config.toml
model = "multi-label audio tagger"
dataset = "short pieces for a synthesised band: melody, chords, bass and drums"
train_examples = 26041
noise_aug = 0.002
input = "waveform_16khz"
arch = "mobilenet_v2"
norm = "groupnorm"
hidden_act = "relu"
weight_standardization = false
channel_attention = "eca"
depths = [3, 6, 3]
kernel_size = 3
wave_channels = 96
wave_strides = [5, 4, 4, 2]
expansion = 4
widths = [128, 160, 200]
num_labels = 45
init = "orthogonal"
residual_init = "none"
optimizer = "adamw"
learning_rate = 0.0049
beta1 = 0.8
beta2 = 0.99
eps = 1e-10
max_grad_norm = 1.0
max_steps = 12100
batch_size = 128
epochs = 59.5
lr_schedule = "cosine"
final_lr_fraction = 0.05
warmup_steps = 360
weight_decay = 0.02
Rows from block 8, named by matrix and row number. Rows with one number belong to one channel. Each number is 500 + 50 x the weight over its row's rms, rounded and kept within 0 to 999. All counts start at 0. Numbers have three digits each. After the name is the row's rms in percent of the matrix's.
# convs0: expand pointwise conv (model.blocks.8.convs.0.weight, 640x160x1), inputs 0-79
# convs1: depthwise width-3 conv (model.blocks.8.convs.1.weight, 640x1x3), a 3 kernel
# convs2: project pointwise conv (model.blocks.8.convs.2.weight, 160x640x1, transposed), outputs 0-79
convs0.518 106:570541541493540546528459506534438492552533481562493491480477494469580544486490563512489565577545483577450512434527527529420479466425503534485464493530498515508438608390453593419572536491465468482462406524524447554457431485547551566399495490
convs0.520 090:587549447572504534501589525461492565478518486504459434478533564494527537514478455615405505475508545529447537496468539530555419553431351552549547431549445477330515477461482566437365502537467541489494464562475527560521465463428513450486459474
convs0.521 109:492422461417506446407460504461502467458472566413515541488544500519493525542509501438535441571585567476524424566438549476588541474479506454462467482466503473484476498506461440479521431422484473551449441462511453449412392476501445427536406455
convs0.523 111:540467532555438415442432489436500441530496484515522516432465483629446509487516497484433561517462446548474497419551467525512528501524588442464582486504513328560460550569541512572600390543576448473455445446459485454538507615554443476517476602
convs0.525 103:581542533468529544519462494519439483552532482561492493472488492456575546464495554514499556567541481584453514431519524523429491471418508535484452480532493508511421612401452593421569524506466477495450401527520442552462450494551545576409498500
convs0.526 091:521537492475524476460460495440403495499600463428509428417434493544506552507547506518512487510537526557540530460520485396438415572440521573557434491528476476512489552481478497419562454437492444447530523496488521557435446577572566544457489489
convs0.527 081:569526522500585560500501506555460533552580503575517486512525464501575543508538561507483507593536470553503539389500536494464455482410474515476491470515507508459451584430469580423581505492467449465460381492471449547463402479540519495409436474
convs0.528 098:576542536476545544527472508546439499538550485565491494482483500470566540479499559523501554562533473582457522416520525515424478473413499527475450466540503489497437607400453597403569506499466477491453396532528447544462441476540536565391503489
convs0.529 079:561525549463570538518474532526454490517570476570504497500502462455567528479529558513501525568522474568477531403511533520446457475390500534488457485513488497484456598399462581411570520473485461497472382507499461555456438469539542542413475476
convs0.530 099:462536469487551488514414486524399556457491502591476365502460473545466501528410549479433490436443523549455539514507500511499435565388439558621465499530508548430507555431449583437528447499461477469495490543508488629417581516511585457490510524
convs0.531 100:520504564527526506496415488489459506561489530539542528554555403462561517455489563507489541461514440553463520493539582604489460537570490489595627541496590514420597531498510537436479523596572466489612494430451489456475483523511444484553452558
convs0.533 108:593533529494558548515464512550448505531546483560512509471483477468572550491501573529533567585551462577465500424524539539454477480412502529483474500534495482496440612400453592420569526496475485478455401533505441550461444475533534544388518485
convs0.534 085:541545557469546539507466505548449504535549480556491475476492470461578532485499546503498540566549473589480519438508515496451480473410513529470428476527505500491428607400461572414575489472467462502448391519521448538455441478548534558415481479
convs0.535 080:525530556496563540521491551535472540535577554571519518488549503549538545542513527467527549593576493560459507439447496501455501448404527491457417426525488492524424567417415537442590485442442468457428447510526418520397389476526539531474466457
convs0.536 086:474552504500497540454501418441495509574527532462542484371500517582563531524552539564523511492601549499558582524458387601446472467494452481484456589435523460448471515524477475507497544520522473488456580553482422549508522518515564529435460471
convs0.537 090:617528528543569571492527443557464574574534577566538498510524506533571556530485536484460541588545494537472533422444528491446480489461443519484505458516531542423485558455471574452565508488470472456464409502493423522432394476499515446441426493
convs0.538 091:525522493481555455479496505516525543464525545431504530435479546578471504531530523508558466598512489468499457538437477485487503507444434498448495500514464362576485357558505476505476427486409503494411488497492428515491483457449488477469524443
convs0.539 092:589520512512537483469435538551523517502576477518536518460543393492557532468557573583562505538488412507553504420532499548530465482425482458465517559480528386465478521492472543438567524509536477499480425428433463470492471489520449533418530521
convs0.540 094:448461447480493519496543468570522431443548492439458418453590464417565494487527455557584459532527538476568509471489558511572513513505499525495551497564542499467553513507562540466515634521540480455440474523518517535558413507524497500470543449
convs0.543 096:583506523475520545510492476545442576571495573546514454466524496529547543551462528477405520583537507527471442452451535516446514471502480471479454396481501551465448584466461542474588481476488455485478435490495429528396411515504515513484411532
convs0.544 107:587536542481547547525464508552439492534540478561482487479478489465562546476495561514509556578553477582450512431514532518425475475413505535487461477545496504508429611392455587419582521494465473484454407527522440557456453474549542564399501486
convs0.545 095:413444489416550520509498534569494515494460514535525522527517520448472467427407490502551511505513552459521415539513514580540594469474514460487466471537527538509496524448419498545554555536462620534445451590624449559481538421520560499558600576
convs0.546 100:587525542488550546514462505549450480535555500555500499475493462473554537466516565523503545566552468561482516410532541508442473469410501516482450475528499472496428608411458575416586505495479476492473388505504450529471450480544527566410498492
convs0.547 074:575553545481484449464487476500544479511570558503516508469510462522606489475501578531516540591447455529507546432512580484503469575386419528536403462539568528456531528477550531418512444569449574517516526455474491544497475561550430545473482500
convs0.548 112:603528498480561569516468525553450509520533473572484517481479491471566553475483555542544564596542472574462484440526521544478501462404478520478498457553466487506431600409448596443566556498457495470432403535507426563461454489533529555378526486
convs0.549 113:515423487505528474445441448514380427463429480510466441522457444470514534540495600552491542473472401596434542517549586595573530497496524519537519545560560516452500561475492591501518523532531520538573488572471461579525530531546531443511556522
convs0.550 100:514545461476466472473517493498518422529563526509552536451604484520495443478517467504466450465514518511528611456400430442427448465451626508474512533451482490510481521476517460519527450503496412428423538488447489498528453570558513473392400469
convs0.551 073:545499518557584525500456498578501516522574503568525517468505448505519529529567565558548529535549414524509553383521505560547486477421515496433453559486523378478437548455480562479581493496499513552468428467484460522492473473515470501419558498
convs0.552 097:504572556458459511493468533403532508500581493491474512484556481485509535468511441492502487500475584499586486502464476545490427466451480463512475479501417486491499538479462444396517514431575406445475490469456494501453463526593509527464387430
convs0.554 096:588532546497539538523455497528451504560539494572505500467494465468582555473518547533492559581545463582474506436528537512434478476430494527488492498513510481499437589397461586428580517515479483516471407523507442539480451483547531567397493492
convs0.555 074:558539532475571526509459518542459484516568494549494500467504445484569542486546561516493532572539476540508559378521524528463472477370505519466452491510508480482445591407465589413583503466491467512489398490496464560472457496555511551423490496
convs0.556 102:519496536463465472506432514558434532474496464494477488549459471554525570577501633539464503506553446571517382525554494522570474494537543503509602587521482469534491481548418555449550518423476404444399497510450406443462450432496545487470505449
convs0.557 096:541556577474552539516451440499452506455515442514525522536456480474474509424473589478500521529577571571502477470567522618418472437457461538554529487502500553515509620411467521383556523464552406496507450520523439477450461491554540479550479513
convs0.558 095:519444517519575504414469514600521490441510505503547579521486437541426505493556535502578470599550420451578459473578494578539518447462460456455498524499477475504517472519500469467491498443561509507413458470450480454495417464454413429499492437
convs0.559 101:494554458437587474513445502498475565485527506480538427486528389429551509539515481574530450465519414465572436556476425598492464408453489463454429561462493474429442388538387499470474632489497446476453525495490379468489543473483521500451550445
convs0.560 093:465461429451631569527459559548455529428465463533498556600437530478470563538476476477602492569580517509501460493503452476499554428388526468440468503568464446555468426479446508521511555478429547402405412545525428518525465429486490384556541405
convs0.561 118:454465434458615565533465559559453535433453452539487558588436543476463562542479484470583506557561504518502458506476459492510562419394519472439454520575466436550453423464438509525525541479420541410405408574541427527535456420505514394553540410
convs0.562 103:513526506483484447448435493396510530500498465520501538496480428495553492478532537575557572472482398528498489364568528525504554508442508480478494453532528483536480549536490521530580517602542564436595475440395429409524562579518431553582543568
convs0.563 081:451452432463617552510457555571457523427456478539490585597445520523443552538494501464587496586547509497528442488511443464521548431383499466442428490565462443546470398487458503514509532479433543408400403539525437496504466448489490414581558422
convs0.564 133:452466431461620568534466562555455535434450445530481558586445553461468556534472472478587508558573516526492458508474455482515562431400524466433454528576453439541454432457448516534520548466425527417400401567539426524531450419510519398549538412
convs0.565 086:473463412468631574518459564551450535438440457545512564579439532507461554527479502483601510579547493492521461484504441487482552431404521469445459509553460442536468416492450512515493544463423564413394416560521423509503476430475499396552553420
convs0.566 103:501478510517610534505483583554534522387482552496559599564557484524392556495477491466600448549558523452561442513519426519503525444424475446459443479552464436523484403513460429517462538455498532391450462523504447417512547474467469391543518465
convs0.567 083:397480478432623491520456589492483455395491486446558563583456474453422525499525435451622438566581540492567462501508430440463536431431531477469391514495506495556518402505472449510491536461486512435444430526523458498531511485535521397573556400
convs0.568 105:481415427471625591472420507529441492487445439474499480561431509451529527482487498548478479527580489517536524460545500509493559424467530472435515524481483480441426507490442524520564541458479471507479392517468441526512332379501487429468553504
convs0.569 088:459464436464627565521463555550453518422455462522486580584437540474459564544488480476583509571557506515504454509495450491518546421384497475445458529576467444541464431465459509504517554479431545406400418572521421513526474430486503398566535415
convs0.570 102:464467419461623572525468559549451537438449448535494556581424551478457560524481477474581506575567506527504459490485444482492556435393517481449465519570459438547463437467453509523508550479421529416410400577538426521527458423490511399551533411
convs0.571 101:471474432466635572530466561563449533428464474542496573589443533494457567536478487478592493574568515518512456510485443491505546437397511466443451514564469434547465424463449513517510545478419541409389408571531422515516463421487505385556542420
convs0.573 104:474478440466642564524463556563458521419465457521498565585439528473445547510484471465593484573572520508515472488484437471483556412383519464440472533573460444556464427476454491526522527467439534408405405559529424523527449426500506378556545412
convs0.574 087:437461452426572485463502394430449509555490453373538489425456540516521582573569491540571496518595508515492547531362432473534489542531595558496474652450511469493473408516458528524437452488446544588427550558528483497521559415497548554450527463
convs0.575 093:454468430470635567521462567549459536427458484535508569590448536488455558539496495477599497581550506504514452499494451472517557422386503466446439520569465429555469414483446494513512535478430547405391413556516422505508467431490489390556547419
convs0.576 094:467480437459648553520472560558485523415468466521507577586450530472456550544506466470584473565569513506521457493475466469497545424379517470444437512562469436543475413476444469512520541465437542409403410548518422500522443415501484392548542398
convs0.578 101:414438524499501509564472462575489404528444414422471490599471533469513528561529578559486509523572462515504539514510507488556546494506513471469528678501550479460509443547542544531485545557483509580455510552534531578574487350515502497552555496
convs0.579 072:479495476428596530502466543497482503407455517499537624564448506530441574522520457433603453620577513477568442523485442467466543418400495469461449502532479471542481402514460433508497520471471556391414457531504445451513473495488457393588514412
convs0.580 094:462466433466635568529463575554454530435459470540520578587436520484463585546485506475603512582584502510511456498504442479495544436414521476442444508550472438548470422479452517523508542462428537412406416560525419517515456423490499371552551415
convs0.581 096:501348450445503510460448631532423543461488476469573545531389482541478549515438498512484527578481446512522416465500628473595548518541555474500567455453501461541524562499437531542555529480522579611551481572488510518512523459496506519543588526
convs0.582 099:453465494459567564569533529586453556510475443525485477600461566411535558533414465504549510561599524530486446552506481427547540442456484487456507552587495506493496419467476548514492580503410520484430402581581445573560451386515532416606568414
convs0.583 098:443472428462631563534472568575460524445453471548495556598445534490477552566491493470585489578562502517501460504486463457505560433396526467434449521580475440548462422489450493527511536474415530407394414559533425536516440422489503393546543403
convs0.584 098:484419428496563502481541516486548543446482408496469500559461550466546517540486496616586522496421415460493451510519584505645528556492547529510581525564472400504534409564517577533452503540438566584489464556533518431528577409440488529491584474
convs0.585 098:493487500478663539480511532563511542466502513474491480530496394459527534555493623514624513466603455476509434416595665509588499530555423525562503492538573564484574513533522555431486590541532515529531481487486556543409476436473520556551539498
convs0.586 081:461469425457616564510491575544461546447459468536486562598449526509469571543504493489606476553565520497514462471518458469519540438388495492440449502571450443532477408483450516506504527466416544401405405549516438474494460428468483389559522420
convs0.587 085:456462413474627568536477569545460553439468444540487556595427528462466572522478479504574506557532503509498464490494455484516544429391495492449475521576466464543468408476459532515499556486409533392391415569526433521517471412479506412528535430
convs0.588 097:451468424463643569523462562540464528423454448512511564582441526481445547513502490476597496576564512501515472489490433494493546415391533469434452534550454438553466433477456496523507539463438543416408400551529435507519474424489501379561559434
convs0.589 078:462452438443627554508464560542454506407461485508509588585436514516446561541508488474591486588565520494532447493500450472518547408384502464445441510558463441550481414478454475504504525485436555409409429548505425490521476437477493379587547412
convs0.590 091:468464431464626568522466566545445525436461457534504572608449529462477563529486498489602498566556495506502466506511450483508551433401510488463485534569471456539478433473457530504504569480421541401396409569524419524520480414492519395553539425
convs0.591 078:548439480446570475433428530458465420360488519398540549476475450566457513477553469478566460601541558487573532430497483440485529447439518466460461458515525448555495470500453410515553431465531566489517455515471457457517491558509506472591511478
convs0.592 090:451439415470623562521474582577479537442463465539495572599455521498461577551481520489588488577554491490509441487492461467530559427395520460436441503577464418534466417471451507527508546492435552420385391545521431512513453420473486400563559430
convs0.593 149:446465439460619564542469565561449539435446442530475538585444548458473555535468471474583508562567511523493459505462452484514557429403534469438454529581451444546452439463441516535520552468427535424398406571541427534534451411514525402545545407
convs0.595 101:457474439465624574523472567555450531434457458535495569590444543482464565528472478476593496568552508522504460496503445486512547431392512477435466528568459444538458425463450512521512551474430537405406400572536423521524465425504502386558536416
convs0.596 096:457473409477613562513483543518454527421456443548501558586441549473474573532489473492591508569553505510505486484486453480500538438391510485447462507581447445536476422477466522513493554479404533374397402558519435493519456438469492397547527417
convs0.597 127:456465434465628569529466569562460541445462449539497564589439547471467553523477485480581503568571505522500454506495452484509554422398520464437463521559451436542455420464438512528524546466427529417394393563530423518525446410502509388544554406
convs0.598 099:419450425458622584536453575549452557416439466529505558588440536495432554518465498470600519567543500513498456504479416477504555427397516457444455504563459453547461412457441514529508540478425561427393425582531435532522494422500525431564580458
convs0.599 081:485496504474608530516482581557509500399490553518541619576506499526417566520515484448624465592587541471565440528514456487465543433427500457462425485552489472563487419491464423501469524462494543406439453534509451454499490480485481395573517415
convs0.600 132:451535523452563425492521438462495362370517466406437437513510568437465439509542402455609413507539579517542525555470479464576530485456498536475497569579531523543525453476538486464529486456428486449462530574563455526536488522539552446529469425
convs1.518 010:573542480
convs1.520 121:566546532
convs1.521 119:432532543
convs1.523 131:522438557
convs1.525 028:425465473
convs1.526 107:537434458
convs1.527 066:442456454
convs1.528 024:494442436
convs1.529 094:446455450
convs1.530 107:572452490
convs1.531 113:546474569
convs1.533 007:435480446
convs1.534 006:476479581
convs1.535 038:450465438
convs1.536 116:510581529
convs1.537 151:446453451
convs1.538 142:421533486
convs1.539 050:565535546
convs1.540 114:526432547
convs1.543 143:446451453
convs1.544 006:482425461
convs1.545 139:425542509
convs1.546 007:437523445
convs1.547 130:471446561
convs1.548 023:461461434
convs1.549 126:444547454
convs1.550 122:544474430
convs1.551 139:459438455
convs1.552 125:514539424
convs1.554 011:484427457
convs1.555 070:447452450
convs1.556 141:537503422
convs1.557 134:522579528
convs1.558 123:439469553
convs1.559 121:427494547
convs1.560 006:448460443
convs1.561 009:420482473
convs1.562 132:554479436
convs1.563 046:539551558
convs1.564 005:562446474
convs1.565 079:507572547
convs1.566 123:449461442
convs1.567 093:581524482
convs1.568 101:555460446
convs1.569 007:471435451
convs1.570 049:510574544
convs1.571 046:544552554
convs1.573 037:559447464
convs1.574 116:564545464
convs1.575 054:568539536
convs1.576 023:556451455
convs1.578 108:561441483
convs1.579 067:457449445
convs1.580 015:477583492
convs1.581 116:544468433
convs1.582 131:546431524
convs1.583 025:443436486
convs1.584 094:566508555
convs1.585 150:545512573
convs1.586 058:454545558
convs1.587 052:505546573
convs1.588 080:531572537
convs1.589 030:545554551
convs1.590 053:533554559
convs1.591 092:443456452
convs1.592 061:530558557
convs1.593 010:483424461
convs1.595 024:484418478
convs1.596 089:533566545
convs1.597 010:564527448
convs1.598 087:574540522
convs1.599 093:454449447
convs1.600 168:463442447
convs2.518 049:458591493555549481506521477487471562515465511561519433518499489453514478524558531465536475459447442470504575522509482583482491537548494498526549564468519451452507460566553506534372576536475510383453519466402471484462450488424480494476497485
convs2.520 128:541561496524572494451472521458499449464534599442698504495515407502529465495489501445484490506540518505511488472506480532480505404513571466460456483460542500614476534465457479462567482457576527567552506464392507537488520575550513520515554505
convs2.521 123:612519581517507505550523584450572502545471519501548603650474592463460431417521399423471499545449503515501580485480484414456548514497495433476471468452555484484481408520482434523454411470528482445502447441466474451531552501541428396547521515
convs2.523 161:599473539532420414519498545492608487515533462501541586534542523455517522559491498445501539536553428462484461585445554473538508499598525489470516484493547533640485501535526444519540502514538490556564550460497541500618625562563412525579465504
convs2.525 039:423511468411463533423505445532517416481528499481494373441527484509551501479431510505542492406547493531479533505428490466527473520489429548521594479439530556408484477500502558480439494504477416497485554460435550534438479529451517570398493440
convs2.526 132:555419506486486479516432549450491567527533487449427488515385510458481569431581488497511500621461492528553290586603549547592506577527532525497551498517577461558500467507552539515570402520503475540506520531481493523557549514588535491595485468
convs2.527 035:543475552481424460482470458471513479387487527380378460416522486603498462502489479509448514491419541461480469481478428477552520455399583470467423423495513477547472535490477485471567412500500516503503576535477506502505552578545529665538492567
convs2.528 049:510511482511341536485569499463539479488501430497447490474539477500475465450542439471350471434583491429578424480558422376519424496546518525506554555480491501504556469516515434510560583523555475420603553466423624499532538607465481570536461587
convs2.529 043:481455445506478560468484409458477532490465513449610524505417513534588523505473505504458568638537479503469546464458483494522515465452477494422500481473514423574400431527415544532416513563495547588420509482505447529600554521512432502461551473
convs2.530 143:590534570521438516542510521434513512588545578556535559500472489481508531461417472454457587556427502539465449483501520516488532446433417475447527400457517501541415527491538541516470442533520480525570527499518550539554659649606503592540448537
convs2.531 146:558506469502566523444508383442479551481478484479503497486510445477493481496466500548509509584491529449489541504484479531548576430526508498467579518514478514633520540518522611581504473528500464446545499537468446483541521552507462542500452470
convs2.533 037:499450425463485494548504514533510453549431544545471493480444539572629532525498528476390527507484505473414429452523503433465532468464500416447424467470510482520446405433484501524507515488403571509468471509513435548491488520481490423463574449
convs2.534 030:570499578436435469450549433478544462416500564445389494536534567488396459536460452476440470487421498515501402483401514459578515505508499514476462439532485497547449436444500546469508423455436517556534522564571464440538579489492522454522467466
convs2.535 095:491476533376459472493436455509483475528465457418431429482508546447661556539467520558478560517467485540476477558492552409532566515506510482434516603626560519512443456492532522506522532585455385531498558536586448497536463564513481557499525540
convs2.536 153:513483555532436526567569530494594458473484430446518567620541449410466470503588412511519469518447485424519496518525557495475557428548530429430609473475516478579540435480520422496511563471571602492623486488491551514635542497521465398556526473
convs2.537 034:380454527445450457407452431485491494486446516483440475500502581555445482612444544470401533466512513540394532532355509528586536572552539464517542565580567499480520519508499563549546504577464457518471559520577454530601509495540588446516500509
convs2.538 129:506559588510407522582515437448520489611500475523559586502489555470535508402459424487496602553500569555438576490484446483381510475536415516473529470500487602576472477453500523530514471560451474453433521476506461499546382463537510572556493510
convs2.539 074:503451515568461550407462575516501603488496502512617494501458477583437474521458473505416523545439508429474522404492441589568552518544543488531468481536500490530517594459442545592525469489584499539499506536499511524500511531506553469539558564
convs2.540 139:463491506513581487541436470426521454484482417449478432557446543468445527469548535450466533442513523503496516452503456565510498548551481514538499632515555471431525513506507561490479532556535498548502449535554499586523521379550539479577612533
convs2.543 040:465478451526550474360428456488403444424448582369547509505437405544412530580484594491599445551515496424564528418497464558446509496400503438463373543474523440444440461473473488527478464456524530545479571543457467521488556492498494404505549467
convs2.544 031:463490473552527507380577395447540457493410645477482449409541421541529427517465478441421533440459548459432546396457513482535531509439468506436437472552511503507471475528587536552441451497454485559483587463472536553538501575538482488537445553
convs2.545 151:605564541596463478520522492508637533494530472539511570520555560532450417474531483494413464489462503477506536388445478597473430461436411467486487406500501491465539508499579445480452506544470524481562519478447506431600505533510444471494446524
convs2.546 043:492466442458478571396493541515403482485477548455498426343433482567520514488512520482443513480463480500501467537466507360531504624508526525525584503481470514460463476488490524515459514468516512579473555545438533514459493630472506579407417512
convs2.547 143:474512514432522495467492499535528483487574584401550457505559445463447409473507389527449392529440595447547507542432515498468467480483491523521467444449581529422575491464508422423494464420541428523578503509483519473539488523514543413467422436
convs2.548 045:516519539454511524347511434372496478480488496397583543445433388454594458399540518530500439567528483484556494509590442486569464466439470531441456567500519452477434423551465541466492514491496477519473542448428473558544573570526482509519535461
convs2.549 169:501487541480481512516457550526520402472505483428492468508504455505459421480598533480420475632606485536566439611597528535454540593601503540604558548610603541516511539489490460480561474485619433503556517499472518527555427538500532429518535549
convs2.550 135:463468505538451487530467492508478465500519463467529474360480585525464526430524529511492506581595488558514541482459414477410450529447530473460484584517509453535488440502543481512517485608483335438347523479492484519583354493553436528531528500
convs2.551 047:495501480599523542487590460518505542579497460524597456551542466513518459538502534590493547570398498494475502515512523514584490517586419520504547551412584424493528445472511543504479434545471524544504481557509509500594573399489515447480522522
convs2.552 131:445500520542555495481438529452451516473511453453574535562475410491435437386552581496486471485407540527552510475603459492398496521487547506536529574420513500524534522492501482488551480446548461453581501468446546531474540519573515461472519528
convs2.554 043:512414472588478583603562520549461467520494563537435471552465518465448536457460476426392572526516466464506464392478507424480539505519526485445550472519496516493478500428522501541513508532537501557448379484567520589503412446422482529532563493
convs2.555 044:569522524583543510454510446495559436500515506484513534518536497474491458481472521468465448591454511488492499431442522510462461455416387494494579447487470427479498462502521536440521423518442456411435485427362406431573471436508444379476417425
convs2.556 136:431455519417574486488478489541507540441513474516497403577510521510458530633448611543537527459571446469483401587426556598623523505515495528531448555514611479467553471530480532508507572551444494605482534537524502556492526373446548464630612475
convs2.557 153:487404495522648551424541524597539402416518543410536526506500534576442513525547523548545481599505488462555536445481545349489497473481510462456514456503459412538503422545502438497423470475508601525489414515446511488500513508446489423493552500
convs2.558 143:431465519525418490453528464454492367534506474412479509559470629523566551566508503460402596499525477582400497439492543435541471555506481531475384514511569456546424466500557564518459537583444538538461476491529519519580570497548478482492519485
convs2.559 121:514487486517583490470490505481506459468477630414456440418474564528497534471494522503458464565540583461569453490516420450501549487436506452458312482521509483535482546540607493573437453503507512532524470457499547535445473549472415514522547578
convs2.560 039:551550530501520555507519556519538494524537553503525565549561578403473468427452460508475485503534596496556498432395483456449454439365456446446480436530429523509451471439458465475509561510471542444423449520507477526512503431531589440539521499
convs2.561 044:519477464494550595493537515479459543479460537526490525456462492544533526474497492453567502495465490518438434556532516479401503556488453541515476398407467525598413413468444483477446513508425625504588532537479492511524519480453526492533538449
convs2.562 149:440486619483505556481476592597537557568619467524543578461543504532510513485500513516534549527513465534510525517419509499602501632551594493587441533554519535546514569560446513550506473441545424524360524496584512507434539495536488587440519505
convs2.563 054:440542479525541450367504481348441454502482432522512466442471437530456488583492570563574523410399424496455544426493493654453471541531566527547529632512505470480511634475557551584529462535461473496510517506459503503470557515497483589460511559
convs2.564 032:569446450554573505470556481468515422438505489516466486496491393468557489554499506501574467525471467452481430402533641612587512590559454540591594592494504487451510527562548515530463555534553500505503498501399548498524485509450435511532478496
convs2.565 078:497496491563547476566594527592550538577533591557529502573519444457465507590468486519581450432432429379505451540443553527549497483566439485550453500483565529505541488570579476575409553498445515531507529452489548544474541456426475449525583458
convs2.566 034:568583452425549475369474429489522487391442528427461472388512439511480464466551537476516446505471527446472421453453473475516534516492503442483497494605480568551471549521560485561582442440528532399461549458512444465455567593559455531543499537
convs2.567 095:443554536475404477469481423434543465477458490560483468499509502474466433479540433467453539337440480486431557504443459561520527492503540516491483579475563567489491486530538501525570518617455461483510608536528547443604553509535520524561508526
convs2.568 139:522561526479538479485474508453565526382530530462438413494526460452449408529554454511539418455465598405592563553454503605507473456379457454514452429472492554429516545496508424483420491418495590561613546524522561522441593558471491521497493435
convs2.569 041:414497511454624528453518510536435538545490476484537488674446488508527618591507569544455510527570416496467528530446488532510501503436501544479412514487565443364434427468429556489515562461478451483460523532469402474428557451522539405423411473
convs2.570 050:512509509561513535570550510594477529522547622541446509458497452483580485556507543553536542431424489510462415543571591497546495468520436496491503424538544546462420557534528555519514490474433467514511547576524535595474532494522577599425525453
convs2.571 056:554563473531482476509497521489528488472504553505483450554517476467470410495510509387485456436443554428570503404456471575429425412385536416513445442465384480507481497462459353504434410478531441431484484460449528444500503525451469461542576510
convs2.573 061:448475516429510453425485593464516456513527526475549512522530332421604455477542515533602470439439484443611448561611560492444496534484617466502519534507499590592556441563484453450503576499600497479616501406404620498427464502468436510504479470
convs2.574 133:574524470474482581514476462440572574550541389513554516486474465492443452475487427585440463517505555431539435365467491543496462404479460465483625442497441522559446553476439481502490498439524456501593504452413484483491470465491475513516546458
convs2.575 058:509494454479511511544453492528421472474474496527505426489445510538520510604484550486609604446391471570372534456468617510495479537455566590595531484478543505410493573438503549503451519535400486578537542544511552526517580468482549521476556472
convs2.576 050:434432537452549513523490539537528550545497552515536569552501452448516484480491449471524510462459407449514386546526567513638556530597544463491516511516568507528522487578544495522506561504541524601553425459439512507515584487509426512618571541
convs2.578 138:512509471439475497581348576430472497455478446522530509568394432509461519462535532461483542527467538502513483418544523616463558481451580447532620520509519474561506516491404494531528464510547507487599466578560508457548452577524564539579544513
convs2.579 054:460553466407379458375402477451450500429484443480425424462531387535568493466469506456520559491443461493467384541521495458469507530493488502499491608525503624491481566482470524497603506498498466426446561499512436549490499571575516560524401485
convs2.580 042:454523491468491505450498448496539490469502471558494464526550518526563491511462612644578541460467470456433596469480525616533471535423510511451446467493507442457467534555514582567411469575489538560411483462472495509476474419459502509468539468
convs2.581 149:487514569428571431403500488528553527487557403441507503478571482548530502545523561603613522555436432453543435587524568558572486452515520464476481475526476409497493514476384463446531517455512567533495517507562444435489520479499509531445483504
convs2.582 156:478485492462489444472408459521476464389436454512456488493483533624408483495422469488487559469418469533432550387373547524502510468432654478488529494545394500556546538505426447509581460551493460483466513520500488460486443448545546490546529549
convs2.583 053:516511533496474536483442508484513543545497562548602534431438425523462525472501541345529606543585433481563499530581454506474520481551449448480476543484569538588429542473565472541536502514580465481510530459526489501472448544483455549549499543
convs2.584 131:539521385464494524432470469458485509509509536470739518490461398489499491413590521493498441531525478488512593462535452557493467496533429526529516546473565506437507525531497487520514504490575510491541542514535458487543498552526526480417482442
convs2.585 147:467546511557517493463552430466523496519472470574470497460565485514529480523499473520460514500494517478470585498461491494518554542542554553473539567564498537573532561505592561536576382603479377413498584444462546504529452528488431577555387568
convs2.586 087:464498417578538566504537467491549533530481458517507526575460495408532497542525580510529439467507482399496494524510558478530473490518516484473497520473506439472536432488495520473433539537447496528511457462467528498525530379425415470479540440
convs2.587 072:555569533557574531452564514665491599515538534573597551537518461586466499592491596507559530486438415520455441551579592542573554500536486500522530467495538493440465577518472559478466514425521457551483518492495471567406492481465480500434555480
convs2.588 069:538543545604481512536573466520559501560581487541546550547523438509501531625599541538597467502540471416492487493567580504602478540571531542534509551577539528582508428562546527556475544494447477503514600472497531542558533494519465498416541495
convs2.589 040:595565554464516572402432474480510545496484602527495516520501411424581459512522482502469483491520495458563416471552494449580555433526407480523495470466542566391489498545461483525525542563575499454579579475468512517412559553554500603557461478
convs2.590 060:567526558539578481525534527524517594552538525580594590509520507528597543630472562494588527626487417544486454541521548522490512505619454494524495476505574473574470458490493505476526469483508560553499470515465432536477513470508575451531573461
convs2.591 063:515573513360431493455525519386501423481534460439448528447586460516559408373552440557483484429396547487510489406510471407420450488451503540506535495558494503508471551482552499491539438492534460394486451447473528455538496615523470651472414537
convs2.592 068:558571541603496564493514468555544474478546449583527558588544472505509436521572609557559413477486471446497519460511557552588431515468529525572551545545526530436539580584542570591451487480478449488469519492501532542493579454471489426471522450
convs2.593 031:561454538449568558448457510507474511471501553507613590502502406570478527395475615445620515589491441492467464494522482523533501570563558492513477600542531472570572555443505486489567526537564542595528517521441520464479444518550445520510536525
convs2.595 040:465499548574546420503480575555498477480555378575511556532570528523462501528508534573583505503578468462438478444455541532555416544570489564644576513455498537469574508451495507439472516488511491588446468492527542488385516361485536471491537544
convs2.596 066:610538585627544538599566477592503526508545517553525506478553461546483550643467559494579563514452428518468468574565543538554507533581418563561534471537574533520496527557476543535507467422470505538525502512532498559438525489465529464496583504
convs2.597 034:473580524519550505460549540531541530500543615491520491519535364445427404520543459424528403445438501446584484507572580392483516559512485522579428498462528580485586515517552457488510453485528532474589467429436629510379518567485485548464474548
convs2.598 074:458549459538505594473565453507488467438543455507484437480492449520545527619552543590541480415537512486500526451514587479554451525481413602576553546566546534453540519529535602563498513410377488518493542525418539593487524479454560515442488422
convs2.599 024:438538480465323437527533598467438503498455566570555501528516535606498535518453509449424573440485485533400545379462555558552467509459593448528436426433481517554430503484518435572460435493498478485560494468491511530530511547530473521468458531
convs2.600 027:465542536467475493384431490496420448476478469508459437488415501549506483497468564574435530434448538497429550468498556518536520481450510471545481595489615496480439591467529566490603462506507393493559561526474461518502636574590578498507522565